{"image_size": 64, "crop_scale_min": 1, "horizontal_flip": false, "color_jitter": 0.1, "tokenizer": "char", "init": "xavier_uniform", "epochs": 12.1}
Rows from block 8 of a small CTC image transcriber, named by matrix and row number. Rows with one number belong to one neuron. Each number is 128 + 24 x the weight over its row's rms, rounded and kept within 0 to 255. All counts start at 0.
After each neuron's rows are labels from the 100 images, of 14976, where the neuron reaches its highest value: "top examples" is what is common among them; "lies over" is the class under the peak. Only what is clearly more common there than usual is listed. The data: short English words printed on busy colour backdrops. In brackets: how many of the 100, against the usual share in percent.
# fc1: MLP up (model.blocks.8.mlp.fc1.weight, 1152x384), inputs 240-287
# fc2: MLP down (model.blocks.8.mlp.fc2.weight, 384x1152, transposed), outputs 240-287

fc1.133 [ 97 110 102 137 154 130 102 146 151  66 165 117 119 166 153 110 128 119  89 162 136 114  75 133 153 152 117  91 162 137 122 116 125 106 152 154 165 110 143 167 141 131 119 121 142 121 101 116]
fc2.133 [ 87 140  97 143 102 143 102 118 135 170 143 140 125 144  97  99 126 107 124  55 100 131 129 157 141 123 117 106 157 191 145 107 150 108 115 151 140 138 131 154 122 151 160 138 136 166 113 161]
top examples: the letter s (99 vs 16.7); serif (57 vs 25.5)
lies over: letter s (25 vs 0.1)

fc1.225 [156  86 142 111  81 169 118 128 102 129 133 126 113  78 108 136 133 124 137 151 142 129 113 165 127 162 128  96 182 151 147 130 126 155 125 104 110 140 132 148 120 140 173 132 136 101 111 119]
fc2.225 [ 77 124 169 163 150 119 134 126 169 118 117 157 109 160 130 110 130  97 177 114 126 130 143 168 109 131 111 129 156 189 141 111 137 173 163 137 138  78 107 116 124 171 130 112 145  89  99 121]
top examples: the letter t (95 vs 22.9); small letters (60 vs 33.2)
lies over: letter t (41 vs 0.1)

fc1.472 [100 111 131 134 135 128  95 138  98 138 153 148 106 165 141 112 112 128 125 104 143 107 131 126 140  95 118 155  97 120 108 134 110  93 124 132 130 135  98  78 156 122 146 140  98  77 134  84]
fc2.472 [212 142 153 101 147 119 122 119 130  83 114 117 148 156 149 143 142  86  81 132 110 168 119 151 148 122 155 116 165 116  85 109 133 145 159 175 115 167 121 189  91 115 133 177 109 129 130 167]
top examples: the letter r (91 vs 22.5); capitals (78 vs 33.6)
lies over: letter r (32 vs 0.1)

fc1.36 [138 109 137 133 143 109 117 178 139 157 105 124 128 171 167 121 143 190 166 154 157 149  86 131 106 162  92 151 109 105 166 134 137 128 132 146 157 141 135 135 149 122 138 124 172 139 117 155]
fc2.36 [121  99 145  98 127 114 109 106  89 139  86 110 131 146 121 118 119 136 156 177 112 131 148 157 138 114 142 119 138 116 128 115 124 113 120  93  98 140 144 115  91 122 140 144 100 139 150 140]
top examples: the letter e (69 vs 35.8)
lies over: letter e (28 vs 0.3)

fc1.157 [143 107 112  79 107 145 164 150 110 144 155  95 151 105 111 124 133 105 130 107 203 116 111 120 163 116 100 128 136 137 124 100 109 139 115 118 169 115 133 164 111 169 133 137 138 202 113 118]
fc2.157 [157 133  76 151  82  91 104  96  98 136 133 139 147 134  96 141 127 136 104 147 185 172 118  86 130 139 133 140 110 116 141 152 127 135 130 133 111 132 161 143  96 127 117 120 124 146 159 120]
top examples: the letter k (72 vs 11.9)
lies over: letter k (37 vs 0.1)

fc1.316 [100 120 111  90 139 126 121 116 141 120 158 138 168 165 165  83  95 122 123 162 140 152 126 132 122 148  91 101 122  97 144 181 162 135  82 162 143 110 116 144 129 152 123 132 114 136 111 139]
fc2.316 [171 158  98 111 112 104 124 151 149 126 157 138 154 162 108 128  86 134 158 161 125 144 133 128 149 149 128  97 153 190 131 120  95 135 127 139 144 106 142 114 114 136 163 124 126 133 137 125]
top examples: the letter s (84 vs 16.7)
lies over: letter s (39 vs 0.1)

fc1.545 [121 167 126 155 131 166 135 146 150 142 145 129  99  83 143 134 126 137 153 143 129 158  83  97 117 150 137 145 122 116 167  82 130  98 121 117  78 107  91 124  88 105 126 119 117 147 191 146]
fc2.545 [ 81 108  81 148 119 120 112 122 129 123 107 114 142 145 118  95  95 138 128 135 109 131 135 151 131 180 133 170 117 121 111 130 107 108 124  86 128 108 137 114 124 131 103 103 113  74 117 151]
top examples: the letter e (98 vs 35.8)
lies over: letter e (32 vs 0.3)

fc1.450 [ 93 130 100 136 135 127 155 133 160 109 103 109 143 157 124 163 165 146 165 139 130 110 128 148 122 179 132 164 148  82 120 109 120 162 167  63 120 166 145 113 126 149 156 121  90 113 126 117]
fc2.450 [108 121 160 129 142 160 112 125 123 129 111 121 114 105 157  98 118 103 112 135 116 104 127 165 124  98 115 142 103 137 128 136 153 144  80 144  95 107 123 150 173 164 143 133 115 127 141 144]
top examples: the letter e (94 vs 35.8)
lies over: letter e (31 vs 0.3)

fc1.519 [127 163 163 122 148 155  91 123 172  95 143 117 176 121 158  95 139  94 105 147 142 113  86 152  86 135 140 155 135 118 129 111 142 129  97 132  85 149 117  86 124 156 115 131 141 129 128 130]
fc2.519 [154 122 108 152 124 127 181 122 122 140 114 154 110 128 127 111 112 109 116 198 125 116 100 131 148 142 142 100 143 127 154 163 134 135 151 136 109 110 156 139 140 154 146 123 137 119 150 114]
top examples: the letter w (82 vs 9.2)
lies over: letter w (29 vs 0.1)

fc1.470 [ 90 137  89 122 102 151 141 173 134 118 141 117 136 121 145 149 135 153 124 100 147 134  99  90 128 167 137 179 150 121 106 129 179 155 140 122 149 121 124 147 146 167 156 136 126 109 115 129]
fc2.470 [160 132 153 129  99 138 138 152 112 134 106 102 109 154  99 142 143 123 142 129 121  81 137 143 139 130 149 125 101 121 104 122 147 157 166 159 120 137 133 139 129  90 105 103 109 135 131 150]
top examples: the letter f (46 vs 8.4)
lies over: letter f (27 vs 0.1)

fc1.597 [118 118 185 100 153 117  92 135 128 136 111 169 110 104 126 148 126 117 167 152 132 136 123 131 156 141 113 114 124 151 115  99 138 126 155 153 151 137 119 150 162  96  87 131 138 130 111 156]
fc2.597 [101 147 111 161 171  94 116 121 149  91 112 135 148 147 112 109 124 155 101 102 154 138 121  81 158 104 143 138 113 174 135 117 146 137  95  78 170 133 165 132 144 151 137  98 162 119  84 104]
top examples: the letter r (74 vs 22.5); capitals (63 vs 33.6)
lies over: letter r (28 vs 0.1)

fc1.626 [ 97 117  88 151 194 162 170 153 105 144 120 149 108 145 108 115 146 126 137  92 121 138 144  98 122 152 135  99 108 139 121 104 105 101 137 135 159 121 139  91 101 126 107 131 108 143  85 103]
fc2.626 [149 154 115 132 110  84 106 127 135 132 107 126 151 142 128 117 156 181 136 147 156 126  94  90 132 109 147 151 128 130 133 123 114 126 129 166 100 157 167 140  96  81 119 100  87 137 142 168]
top examples: the letter b (70 vs 10.8)
lies over: letter b (34 vs 0.1)

fc1.604 [100 134 182 159 157 111 102 112 137 163 162 151 131 111 134 123  80 155  87 143 122 110 114  99 142 122 122 138 102 154 102 101 150  92 140  91 111 144 118 141 101 137 123 133 141 124  93 129]
fc2.604 [162 118 145 107 121 149 128 112 148 115 102 115 121 167 146 141 160 122 102 165 130 143 114 130 113 150 151 159 137 136 130  92 135 155 149 165 153 171 102 144 102 118 153  96 155 135 157 100]
top examples: capitals (68 vs 33.6); the letter r (59 vs 22.5); the letter k (29 vs 11.9)
lies over: letter r (28 vs 0.1)

fc1.221 [132  60 148 106 112 143 148 106 115 139 177  91 111 113  96 140 143  80 119 182 134 115 161 149 113 160 116 118 119  95 164 130 132 125 115 177 135 137 146 157  88 159 136 133  92 141  72 126]
fc2.221 [ 91 137 159 157 117 147 128 104 123 146 124 138  86 120 118 130 145 168 125  96 150 121 103 144 181 146 132 113 131 154  91 118 166 156 140  98 124 177 119 132 119 112 134 166 139  97 140 146]
top examples: the letter t (97 vs 22.9); small letters (62 vs 33.2)
lies over: letter t (36 vs 0.1)

fc1.691 [120 137 136 194 138 197 114 146 122 161 112 132 154 149 130 136 131 151 167 173 132 127 150 106 153 110 141  78 144 118 161 130 138 125 115 108 178 115 124 116 113  98  91 137 112 107  81 111]
fc2.691 [131  93 110  94 124 113 144 117  95 156  78 127 105 163  87 128 187 152 118 138 160 135  88 131 179  89 165 101 142 117 126 112 154 136 138 114 123 141 126 151 178 133 115  98 162 110 136 133]
top examples: the letter k (80 vs 11.9)
lies over: letter k (26 vs 0.1)

fc1.454 [129 130 126 108 136  78 122 127  61 149 156 143 143 115 147 117 147  98 138 141 134 169  71 144 111 130 110 103 135 126 141  99 193 129 108 152 153 118 152 122  71  91 134 130 139 119 123 115]
fc2.454 [128 136 153 135 137 105 116 147 123 136 127  81 167 162 104 122 125 157 123 131  94 143 119 189 136 133 146 110  71 184 125 138 108 190 121 108  98 118 149 126 160  97 138  93 109 102 170 159]
top examples: the letter d (90 vs 15.4)
lies over: letter d (31 vs 0.1)

fc1.706 [109 120 150 165 141  95 142 140 171 126 142 142 114 135 116 103 115 140 124 165 118 120 123 111 114 145 118 127  82  93 133 141 157  89 106 112  93 119 105 131 141 117 150 122 130  75 145 128]
fc2.706 [104 123 130 151 130  95 124 130  91  91 127 195 130  96 162 121 148 122 101  88 166 132 188 129 102  95 140 187 135  98 149  89 143 114 128 146  85 179 153 107 117 117 134 145 131 177 145 108]
top examples: the letter a (96 vs 35.5)
lies over: letter a (40 vs 0.3)

fc1.445 [121 120 125  70 111 168 167 160 140 133 148 106  98 137 154 140 109 130  72 154 135 137 137 150 121 161 143 136 127 128 118 140 138 128 143 138 109 101 112 124 144 149 154 161 106  80 114 151]
fc2.445 [107 100 164 162  88 125 122 110 115 137 195 112 106 134 145 111 152 170 119 111 139 105 138 138 134 183 117 145 114 130 132 119 154 116 121 131 102  78 136  79 136 111 100 121 130 138 121 133]
top examples: small letters (66 vs 33.2); the letter t (55 vs 22.9); the letter f (50 vs 8.4)
lies over: letter f (30 vs 0.1); letter t (28 vs 0.1)